config.toml
train_examples = 195000
loss = "softmax"
encoder_norm = "layernorm"
text_encoder_causal = true
text_encoder_fused_qkv = false
optimizer = "adamw"
Rows from block 9 of the image encoder of a small contrastive image-text model, named by matrix and row number. Rows with one number belong to one channel. Each number is 128 + 24 x the weight over its row's rms, rounded and kept within 0 to 255. All counts start at 0. Numbers have three digits each.
After each channel's rows are labels from the 100 images, of 14848, where the channel reaches its highest value: "patch colour" is the nearest of a few named colours to the mean colour under the peak; "peak on" is the class under the peak. Only what is clearly more common there than usual is listed. The data: analogue clock faces. In brackets: how many of the 100, against the usual share in percent.
# convs0: expand pointwise conv (encoder.blocks.9.convs.0.weight, 320x80x1x1), inputs 0-79
# convs1: depthwise 5x5 conv, stride 2 (encoder.blocks.9.convs.1.weight, 320x1x5x5), a 5x5 kernel
# convs2: project pointwise conv (encoder.blocks.9.convs.2.weight, 160x320x1x1, transposed), outputs 0-159

convs0.106:139167138129146140122152124117143082114113090173164104116153114105096141110104115089115111124119151110131088105129107131147122121129150159125142132185147179103128110179122145092112146160141078137139115124122137170121094147146090148085135122
convs1.106:133129133155194130135091121159118121116109170136101138127133148098150093107
convs2.106:091108141101155122117136139119130107124129148132141127153126131129157147111067101124143108120147141170141127141097184123178078120120157150130114106151135176143113104179132159119132106106129142131099155120111088137131144105122149100117126113124144140141141133162122112083154151141081076143093159133116062162125146136152141143119122109107147064150112107145134116124119218134163123128132121124125136135086128103128137124087138104129098155125129178117124139126106097184138111135118120
patch colour: grey (68 vs 33.7)
peak on: backdrop (77 vs 50.2)

convs0.34:085132077149122141098130131116128124093116144154158140141142204133084128148121152145158104112153097117129161159114165126127113146098133117106100122111102172105160118143098138136093146081130121125094173169111112129119109129161118118135118137
convs1.34:127144140150140162159134116112149125084082088104101100118113106117131160154
convs2.34:159101161133158088150137127119141129185110145166129117106145115146134120139128129072142108124143102133145093108141100075076087150075099117145132081123130154140116087164115141114148146154141142160149126131174117168155119100099129124124147120139168148114110124102139147118122169159106092123143153116118118136164107120139139104141075130133115108112157146139083152106099166118140146167150079111127108118158175141114129161099139102176113122141125137088108119115151112135125132172111123
patch colour: white (29 vs 9)
peak on: face (98 vs 47)

convs0.269:161139134140143113102122106140143096131095111153120144097138107144118167141055135117091132142112105123149143152150120125126172086138157156107149148146103129087101128142138148088170137142086094153168089127141132118169107153121101145102133123
convs1.269:154114086095119148109085130138129117091154137124080113140134091096139147137
convs2.269:136148102126137129099147091168108111112147154132102118145088154141119115138121141161100139125133137110136118102142148112137131130185148176133147189157127094138154163078097133125126083121134137128117134124111077137118130157130123141162091143103100123100105142134122140131119095108140161162101114101158120091092124145136128186105145169080127130140147158112118163138147094149099108102103172161161127146108083149145133099173120162169157168137135124110114133126152128093132093091119138
patch colour: white (36 vs 9)
peak on: face (98 vs 47)

convs0.35:161109133142123118100118102133128134117102135177153110172159123117130097145119157171123112119157142135130131158110139171170132122122087124132155092130109106105098117157164117133170137100085100092056135137121128148141133118133110117126074151
convs1.35:154179168147143107114112103117121121130114082167147140138132118102090148133
convs2.35:141141140062143133163101119138113159128120121139125163108113107101147186169147087151137134140151104119113102107127137136107072103127138130129139111123074148142170132135145148122126142116141109176127089081114129158138160132142156135125162118119159163121114086097128118083127147111117149145124117077123152142123160067156135165166107121133155104128105128132102152095133125112155140122122105132196151130102142149117105132100119088113152097141114132123154146091139062103105139118119118
patch colour: black (26 vs 9.9)
peak on: face (77 vs 47)

convs0.228:127140143100141159111149140125163102104174119134112113120086160110150135111124100139134162116165109126090114143096126167088131108157142096084125145158164137105144100159129134113139142149138087144114162129090095086162158146101097104134098130
convs1.228:092091125152121086109144170144101116147161158114095136153152115107137143137
convs2.228:120134088154094121140134134162148106105147135097155151157095104149111102154119137127142131115158139137091125110093134129152169117169122130163078161142087114150114113122115171139136097127154120120141158108095126136149108170173125124160141174150111110152099139144146186101153125111108113089120084135127170120108092138113142145149101130149127115123092094120192122153142101145109116094128102164169117103113116150098132084144104160110137104141096097164116114158120142143126115089148153
patch colour: grey (68 vs 33.7)
peak on: face (95 vs 47)

convs0.25:158148144139144115115098158112124132092112123180123087145182131071094116150098113099078143136127145105153109117119167129128147150127139131128156149162132123152113121140098114144114171127128126143098142136106147161119087124167136165093129081
convs1.25:129159112117155122130108139157099142112115145089071066131132135138133126149
convs2.25:089124128100144127102141128138107101133161153151161141152132120122127117129094111116140093140125139169140136124103175113168086124131149158113104106132144191155115124183130166112139099111139126142139152112125075144129113103110134113115131106125130148147140122146123115089151125164103087139081129125123071159120133128138149140139136091075163063155132118169106130132110195142147135111120110133124131136084129110115143131089135124127103192145119152119116147129089075172117098138120133
patch colour: black (30 vs 9.9)
peak on: face (74 vs 47)

convs0.253:154150148139151135144133137134153082103137109192149134102169108113107111127081128143087105130126114121145116127133113142169129079170161156138141145176122146102121143173136137102120132144107094124145092123112147132114074150139119151081121121
convs1.253:138123167171139120120141131158142130140115124152073160127126167141178145122
convs2.253:096133145097121110129108142089123099133145136141146116153147131136149127115082109114134099133145142156136120142098198114164067118103134140121118094144133207175108118186139153120133115102132131138115153122125096130129128109118143143092125094112134148129149122136122129073144131152086083133078162143106075154131135128132139122129133108107150066154125116132127119119111210120162134131127141117126127142095116124114126126095128124122104182132128165114124161130088096174130112142130126
patch colour: pink (47 vs 20.9)
peak on: face (100 vs 47)

convs0.153:153097080099165120139153142130161123140141097146116150113169127100144160156109101161104123142146137106139113097124134100118168116152163138131158129118152153133118114136120123126140158121105154079166119082122111122121120070101157118079095160
convs1.153:140170176123108143158144091114132132104099139122102104103143133097093121155
convs2.153:129129139175119096131139092125108114133138205084161117132098124141145140081119122143117108158104091152099144110103146137175090123122130124104117135132165122077135127121116095144095073142159145150104139121160126152157146139091078121152145142125159125146127122168102141172121160130173135167143141131140076103137128132139134098071124135089130131147121170178114166095116143102113141158111171118137132137134106104150131130108122118103135131143106105126167091123116145119097111153119106
patch colour: white (36 vs 9)
peak on: face (100 vs 47)

convs0.63:117101147115124125124171139105117126119122091146131159126134121101140145171089133125134127116099101096086130142122140098098173116100125133099140090130133184143118118113141181110083118119127120170098165125105144151157091109117160180149145150
convs1.63:171156157104115166158125077122120149106112111108127162158125112130156139131
convs2.63:119128149123133111117098144151159126141124128173141090135167123163128121129130149110126082195128121145161104124175143105080134106115093135133149131122115140123140109131122139081171189146146116116133114129130111149160086108101113146109112084153127082105143111112147127124143098163149127095115104144117115102159101097113127109171172160150094106126141135126103149110069143121137156146152110148085124112132136145114155135080151129156131132089125171135145085142121127134156169179127143
patch colour: white (33 vs 9)
peak on: face (100 vs 47)

convs0.161:130161099129157132158124082139087130096122124138119117070127133131126123134140135131122095135127161090132096168074100125097074111169106118147156164150121131128111102168130173125160123131158144151115148161118150126117152155114143174144125119
convs1.161:135142137092098152154100091123150128111098139154093093136158124094101143152
convs2.161:138139111146111173144143143143127117106160098128158138126078097074124117086148124166149149121142156097149134150064162163146134118132131128113128139119095112164131149102166143104131094094108118132123112098114138131116151134170145141150116122112154122127090116107123097071096113095117153117097086102135147091091105124150152147182139147141196145169131122086150153099133127141080107118164135121149159115140111165114146135134114112123125102146124159150106143138103099123112110083136141
patch colour: black (27 vs 9.9)
peak on: face (99 vs 47)

convs0.267:119159131138142141119112159112123116117138103172148082152171110074083120140098114089091129122132147103139103117125144135144111130137115133152155153162120163129118109139105112124122179119114109138105135135102159191119096135152105176099161102
convs1.267:151127114142178121117115127162097118118111126129080087136139187117140136137
convs2.267:097113148099147123094133129127112103107133135136135133158163144141146119134090110101152094150139146171155133130117175129159082125129153151126115089143132188154086113183126146132138101094134133133123163101126090148135131113122149100107133101115137137132146127152122109071140142153086081119076149113145089137124135140134156135123133082110169063154123120138126111130133203142151124126126121123135140128060123092124125130101141114121104170139117140094128166118115100178129112147116133
patch colour: pink (52 vs 20.9)
peak on: face (99 vs 47)

convs0.92:130086129108109117139114104142079127127094128135140108117078099126132111115138134143166155118153143151144118127109147125146120125135134143110154106083111076198146140110147110158137132153137192123121158109147164089121141137157143086154134090
convs1.92:125119135113123130155135130159121151122089157137135114100153152192168131163
convs2.92:143121124131160097129124152106140153113167155107177105112121139106157140090106136111109121111129141125099123130128163106126136105121143124150088136118192133136136074106126154147180132114174104136068119087082126104142141155115118167127107169103124134132155115128136143092105122144134110128175123144122112137108142136134136204133115077170101102143109122118098137106142134097114111133123132108126132135136122118093164075127124171117160122163108184129139155082149162153117138132128162
patch colour: black (31 vs 9.9); white (29 vs 9)
peak on: face (99 vs 47)

convs0.293:163161148140136143131094153138142094102126097174119094102139142097104130142106108138073131128142122121147105116080121131126133135139142156145137176151146161111121091136101132128122171132161108145153102099115151151135072151181147169121144115
convs1.293:153131083144132155103095110127089095107138132152127091094109160146117125153
convs2.293:106127144127142142095118132082107111155148137148145149112132118121157123122084117113131132125125137153131127099129150080162070142095157114106121114138133184174132123156132144141136087092136111148107171088120091127101166090113150137138121137120143175119133128127139176079110139119083114208106150129108098151124128146174148153129147097096146069137127120162102115093126164122134142136111118128134151158123136120124133137107115123122131160130102173092116164114109092167140117148109159
patch colour: black (27 vs 9.9)
peak on: backdrop (95 vs 50.2)

convs0.93:120155138138139142121120143129120098102099102191121095169168125082084141115131115122113161131137164109130099129126131136164117151110143117139163127168134134146115074149098113123115180138126124115101154123105150178112090120161116161113135097
convs1.93:157178134140158139126109137160117118100107111098104081106105105113107122155
convs2.93:096136136050133143116122142122089111099104138156129135148168125112123133147125136102142130141130148122150118139164156101128088138108153156137145099154105183158119147150143158117118102096143142140127153150100065134113106115118140114106123115122140116105177117132135144069124115138100104108082141147164141140143115113169134140120107114118156108142132107158118128151131179116137114119094124161154132113064107134107147131102133122140105156118114148095088180167100070190126114140124113
patch colour: white (25 vs 9)
peak on: face (100 vs 47)

convs0.268:159105126112134132110145143118150141113171153121090151155140113074165153149160122143125113111126140101142115080104120118132135094153143082118127146140145084096164121131159097074124127142132154152161154129133146080143168115092127100122092123
convs1.268:098151157131092099152154156120112154156152126107156168144120091129158135113
convs2.268:112113068127103078160122153104090117130121142136165132130135093091115144142145117101133101128150133151114164137105111120160152128117130165122080136125110137117123112145134168130144099149149115122134181125153113075123086177138093113156149145168099136135126190153117188093114123062128130082152112163102121144141085110107151129142151100142131098163099072126156145161150141152112155133132101138161131141134113123126131108110111122107142113153099125146139111138131138136078114134133121
patch colour: grey (67 vs 33.7)
peak on: face (96 vs 47)

convs0.36:110107137150144163145174123116150078100130141178104145106120158153136107163154116134135137105113133128082099129118124144074101130125142162094134104172153140137124110126074178158115158155145122111165102123110106103128091137105121125111120126
convs1.36:148157129108099112170145143082091136157158117083138140162129128113140117132
convs2.36:106151152138114128168143134136145135111166104122123120123082122144145068115123174094168145156134153130112093127160140124112146124157127117136144110145170130178058075144131114112129103131170109135149123173072124158138092098139143174144135121119114144119148145091144153107146098159117092129122104136147135110109103141134108114146102067151142145098123112145136085139088117144119125114157110105094146142112116153118149125132102117123131157117140120161113131196083126088161123146139135
patch colour: white (32 vs 9)
peak on: face (93 vs 47)

convs0.296:096101125127147127127154088182120163096142141082152128107133152170118128147150143132148101118116092103117125137126116116176120131083114157128108155155155119114089162091135150131125088135133141100105126157171137167116132110106154145177112150
convs1.296:119098128145134098092144152158106147159165166122159152137133121156129088108
convs2.296:181103135144106123107098115131113092115134123118121102133122128136084155134145085163065118103110118101118156153091120157129096150146167108143135138103094130112154152104088106092105088108129185059088142168151138103128108160145148130140104101157129166113164150146142137129111112092132160131135111152124114120150128152119169129124133164114151124129114129099136149124151114122122120135149143099125176130139079167137118148168125127171092154116148130113132096113165163130081122122125104
patch colour: grey (61 vs 33.7)
peak on: face (87 vs 47)

convs0.55:125147131133113131109092173115096148142128111154129072162157159063085117157135106108089125141140144095128116137095168128138119162118119118146158143111120132165117103110112122160135176111127138140095155111108157160130109119153155157140133089
convs1.55:171136099081120107126121119124081095099120129143128089102124113094123106146
convs2.55:078128136112134120110120141101109109118128161120158132155146129144155118122085127124132114155138153160145116122118180101164082150123142147121118108162148180156114112184126155122152105107139128134122147115112059118120148114120127130101126113123137157146143126138116128084132128159087085152094147133108065155128115128156154143128135108086143065136121127157104135126105210123153151125117128114122133132105105116128126121086126108120097195135112165108148142129098073156133107133122134
patch colour: white (30 vs 9)
peak on: face (100 vs 47)

convs0.38:177118155116121152119120101151119097103109129201132124115150111138103120131122132169127105118140110144131094150119142160154156104133163161107159106120115078149113126161139123107145139160140110104158129100110119085098087132157127104090081134
convs1.38:116134139145118127129154117105145124172122113101144157129095085120184140086
convs2.38:096128176085122160142112170106096105081124140152136136168122129118123111124133110146127113097111149138164112130098148165120118127130111160146123083114174151136105138166155145100124149102125100138157156157115095144116150117120149106082153092075175150133130111157156096098141117164095094159099128108085105177134097137151155134146136131121191111159128124158129110111110155121139114137110123071125135131121126122115127123095146123130112183158139163117147131129110086106137150139136098
patch colour: white (39 vs 9)
peak on: face (100 vs 47)

convs0.145:141137101134122091122162117106138080092177120118111158093146171122111118158162143154112163108155116106128152106135120136120104129148175128120128101162160161123149161130119170138129118109124093163174124105113103132121095115145139092077144115
convs1.145:137126090120125121150099098150095151142070136098151153087144118130151118118
convs2.145:085119108105141100076134116128151139125097105137175162166148142117144098172139112119145117114129147137146110119143127125124158168139100166113114099206111116149131119134143171142132121149094125150127126095134127095082118118166117096120157127119148101142097145141152087109109140116085131109141150111143152141089087156146138096122082107163155168160130112093132143153110116162116125154141121159128083135124144117124147134066097145147138109155102100104103162116108116176142141099126119
patch colour: white (25 vs 9)
peak on: face (100 vs 47)

convs0.239:130138140131158148119163143098120178083106115159140144110139072142140097143126138130147128150110130158130147110128128071087113119151149151095150112157145172153114153117146131127130123129123117121134112073101154116136083119065140176139119132
convs1.239:114084116091113139108151141139139137164165154153151143159125141145129100081
convs2.239:095166139118155164129074127147141149117116101156147095142172122127126107101129118108189180130128174108124109131134148124142094146102111110121114087144118156138115144131169128144134127156116133153141122146109106128117113069133117164086161111139181117150135098132110117096137134124109098126070146110122140117111134162157116104151103119104128176141123142101144097134098155134120128160119140159095097147064175154134116134084127148105114156131141118154110155155089078128155137106130140
patch colour: brown (45 vs 20.7)
peak on: face (98 vs 47)

convs0.217:199135152152126098102098127144129112111116148158149125086127109130084103121096121146104130115113096127183096147132125154132178119134155177097118143132160089130125112137140126128150133150121118147150143100136129084123091132161126118073123100
convs1.217:108124135093070133136158114128150165157130139101132131136116076126126168117
convs2.217:107118130116161120115139146123096120135144134130125116150138129125166122143086134112142119115138131172159137153124169117162111118135165133095121116138145177163100086183136143116152086124119137115112172098121079138141140097122144104122112124160134152146153135142129109075109129143098086130093129143134092148122121151126141142120142100098173063167130107143091126147134200117150135127129107106126164111096110104114155149095151094125096165139109174093116143138123082182144112127135144
patch colour: pink (43 vs 20.9); white (25 vs 9)
peak on: face (100 vs 47)

convs0.206:137138118109078112135084139122127119125164122172132148135157135100103141102120125126103135185157116132102152146133136133182097112136105103117163154138104115118122100133146091109149155076089116117090166141087178152150123119155110127114147117
convs1.206:162129100114087121141162127079156156162152144128121119146153111088117117130
convs2.206:093136133142151144086144109119124104159113164076145178133106161134129130133114102105114095132157097194113140123111137103184152137162107136107090137126146141118087140161119135169123138121137113129148169078154114101131175121085143094104136165129120130192097142149137152180154148150117130159129148120085094137134132095131152156105130113125131093122114140156118087128112116123134113102109114088140093090124146083143117126136128175107143130142126132091155128082129137107138142121119128
patch colour: pink (44 vs 20.9)
peak on: face (93 vs 47)

convs0.72:173130142138130138115115104144122086140136166170157145091150128111112088132079112113089110123122118134147079160106153154165160088128141143140116139111119132109106162143136153098143157134127097126134123120148089154139105169136110125066092120
convs1.72:095107160141107114142137106108106152188106136118152166110100097131145122143
convs2.72:130125132113139100191143169134104135127130143139128137148140106096117128087109146118164119082129168139132106153164153131126124118083162121150127107099167159168126122167164155146136102121138106145129136108128100161147127106084126117100140101087123147062161138114147163087091145159108075136166141127110126157122087146149136126149106093162156093147154116147110103116098165101108111134113121130160166131137134149095131133121109111138086119139131155115094168167145107152133160107146127
patch colour: white (26 vs 9)
peak on: face (100 vs 47)

convs0.283:145178058151083111108097093110126140134115094152100106130175155123101171122099114104132136148139152161144153137103142120158131174121141105143162133133095104147136143150099157102159115116122089158117146120124114149134130096150157125113121145
convs1.283:151164147109079145162145129122130136151158149108111121141146092089092121145
convs2.283:137124153100127151099106090153184151115145110151104167180102157133115104160120106164164139115114091152118110144100121098137109136150096116113116110144092181161083125164129125098083120119087113110168160106131160149136137100148173091087120073134138158090112098106133124140130140129127115144085110114136124133100164128101129127158128162123121101133164130131119127087156146166134111147131083116112087128134150128106070127135142115155118147134151133166091157113105123130138114114123120
patch colour: white (31 vs 9)
peak on: face (98 vs 47)

convs0.314:132152140138116141096103144130118102121105088196147072127164142083091121127143111111112137129139141112135092140098144159152131160109161153129150142140148132155117091145122127139113180127137107124108160100126154156107091150173130147107112089
convs1.314:141113114115140151126113118149119078114099119129094088114090121132072100119
convs2.314:096133120108146132103124132112111098118123154155153112150162130131124126125085127124136127138134136161149130121129168100153057149126146147112120111159143187163101124184139155122132093117140125137113177134114074141120150105115121117108124120137126127117165130142134148084151124131101090145086129136125092151125121131161153152118141116089142060146134128152123121141146219119162135128104115139141150118088116125124140119103148128132094175141111163096129154142094069175133107138119143
patch colour: brown (58 vs 20.7)
peak on: backdrop (100 vs 50.2)

convs0.30:100114113083154147112140147131149148140125136115116141136121121096186132137156084116109152115136137185137129116127169103150097138092181156159130151146146155167135112120107142138151148134123151100130088082130088118124100084138088107112115124
convs1.30:116159162144134108154171161093104148163118093110141142109115115096118104122
convs2.30:158124103167126129101171165117124149156132132113126103130118165124140159100131144096099145114120140086132146130136139175140123084131156120131140111058133100148149117116132115146144131131106115129117086162142101119143131103110111139105110161112138174136131128118097135141089125125129131136141173116164103160140119132130069102105111113163149159085149191128128153136094111101162126118128165136107187125148071159147083178150124138126111105105117133141118101175105149119127125170132096
patch colour: white (37 vs 9)
peak on: face (98 vs 47)

convs0.313:121112158131169122186132080160099110124115148166115132123157155117107098134147150147107088108130168108137125142107126116143137121132128142157141129113074094137138112120112104081161127093167152129173122139159114120097126120143164124071110111
convs1.313:121156147161125153169159156115138150142150098126140127116105085083112141104
convs2.313:124143136116138165124139146092105124123149103145129138138117119056094139102158085115164168122124157089151108131076109143107137114090115122124126130122177123154132113141185132116124148110146086132147166138099155158128169118126107134109175134146155111139123097143132116139120129149114162121121097136106181092129119104140156145183152155150129146129139128089138112106145125136126105133112076128108157112174174134122116152111172110120125122154118133143126132123086049122119158129092158
patch colour: white (35 vs 9); black (25 vs 9.9)
peak on: face (100 vs 47)

convs0.100:154133143137097132145130127133144119094094117125159137110147132128120082166139103136129090132144132083118145105128113189163167116140131154080131132114136128115165131165121104137106113142197122112111119124112151156129117111162083185094111121
convs1.100:134133146126096152148119078091137120088119136098103103138160089116133158146
convs2.100:144139100136124114097094163099101089129088127102165119083162116137139147107128114124090082117143166153125208175135122117153129132153141172119118126166116128091174114119102131127138107118137143120073158098097123099136158156112103100142115153162134120117143146144128130122158094083143171107157137174119124145140105134121139123093143132118146121124096133109141100116128109105122138144164131121163135124128103078130148120107125174117134108109104168100183079124140136167106142142127131
patch colour: grey (68 vs 33.7)
peak on: face (90 vs 47)

convs0.43:168129103138102118124080148122138118082148141146114108105179127118122132098109110155097132114163103120152149120140129102139140118127151147124149143171139139118173145158139121146107107082081107156125115128154159112156084100154167154098132084
convs1.43:102069124139149114105112151131140099130124122163108137139156178133164131105
convs2.43:136133121111124109159148148113117091183135110155148154132128112105077113114099119125154124118137115145118131146178156081098145157092119135128149116173172151173164164111134117128104110095108087149114146151121123111090105100120125136180145121122101126132133140118157188099123117125146111139165148162101149136150082132137115136131127097136092122118122095163104101152089143123114141101132082180121108150155161135096128149120142140134093151100118172116075130123137096147146131141081130
patch colour: black (30 vs 9.9)
peak on: face (91 vs 47)

convs0.22:166146147152145096116115117133121084118114111188148097126152117073085110143107113094105108139129140110138104134108132138158110126143141156124123131122162147140117119160123146131111174156146099147129136094139140153121088142157114162066110078
convs1.22:122132134137128125095134123116123070134127131119052086121120136130094141146
convs2.22:087126143115161144096132121109102104130139156142151122148131130134150126125075113124138117134113143157145114121128165100175075132146143143124110113149161188156104115184121169137140105111142126135118152106117078137118153105093142113113119120134117138135139118161132134070147125144089082145087145125134059140125134138151151164109139109083138053132139119136120126139136207139150134120117110135135145129097131112120136113093145124133105180153135149100128153124109072153133097135110136
patch colour: grey (62 vs 33.7)
peak on: backdrop (94 vs 50.2)

convs0.2:127166131116152131126090086124094139150108135132105141109153120090133133134123140163107086173101132120113106152113119099122108080128157137143138163147108124148099111164140161121182112111119133142114163157107177146116142133078147142162083113
convs1.2:146136104079153142146081143153148095110140131118087140147096101142147111122
convs2.2:144149126139133182144168140101135126095155086118134137117093102081096105104149104157166153116102158112147146175128146120147156127134111142108144128151146128160138123094152134110098114082106118134131131099066156146123143121161152130159110106123137124094110126104119108091110093115113141132104085150159153103101123125132112151169156137135177146132150119091163107094138102158073095130171092133110153142171115100120139159111158137109126122138154144157091153152097098151114121098122129
patch colour: grey (77 vs 33.7)
peak on: face (90 vs 47)

convs0.291:161143108113116157127139104142102085157111131172181148110147122120097122117133141170129081124136113134133111176117111149163148084134171147131137100099106122109123161141172124105171128160109098115140126084130127121129105158134121118075110107
convs1.291:130133114119140140149120101078138157158125092109144150144120066114157143146
convs2.291:150111164086147134141114160117145123134107138119132190116125170132099141142158115115123087099091142087154126133138114191099122126106124142137137101136130112112100120143131119148140150108121140132146112154149132148124132131150133079067182089094148129094136098151129079125148158151091127083130133103170153154114114150134164106133123146180227153141131094121128116141108097122136126123142120096164102098132124101109168141117129119115109104152141103115124142121107124144111159139140131
patch colour: black (26 vs 9.9)
peak on: face (100 vs 47)

convs0.271:101144123129136145127120171113115133125145099165135067165181142070096136145125114101082126142137149103114116132116142116136109158127124120157159145156108161136118116133105133146121169114127127144094136137088163177128089133147134185133135103
convs1.271:158141132121176109112117120166101113130089144102104104123143181125138125160
convs2.271:099121136077141123101136134121098095107147152140138119144147129125145116129091112111149092145138147164169131116096169110162077123122152154124098101150124184152106119199137148112132095113144133129127157110114092144140131117112143104094125087115155161132145122142122101092135148148084095115074130129136085148123153128139143147130133096094172077158140133161116129127136200120149121116130130127128144131052117105139133138093123102134113172153112143118123140122117095172114116142127127
patch colour: pink (43 vs 20.9)
peak on: face (98 vs 47)

convs0.310:151086142070155130158121150115101161139128105137104106132125137090142103132146133125123118137153196140116114151096141148146095080138137108124166140097114116178124116152162134160131143136134171096095135102097137127127137133091103118139117083
convs1.310:125098123111117097108100106101095111111110105093098098116110119084101097130
convs2.310:090111153131154120088105125113088131130135144123117084118171118123146147139127124100117122170115135167116122090121109107122059131121169107127122105133151171111098070176130159099141109153158135110112176155127074138162118137101112124110141137163107132128186157150159142097126109161110113141108113132135089133151154136139164121135138098103124097133106148130112131145129212107147114145103114107095134158066144141110144105116142121150126169120100113133131142121120104147144137146136141
patch colour: grey (63 vs 33.7)
peak on: backdrop (90 vs 50.2)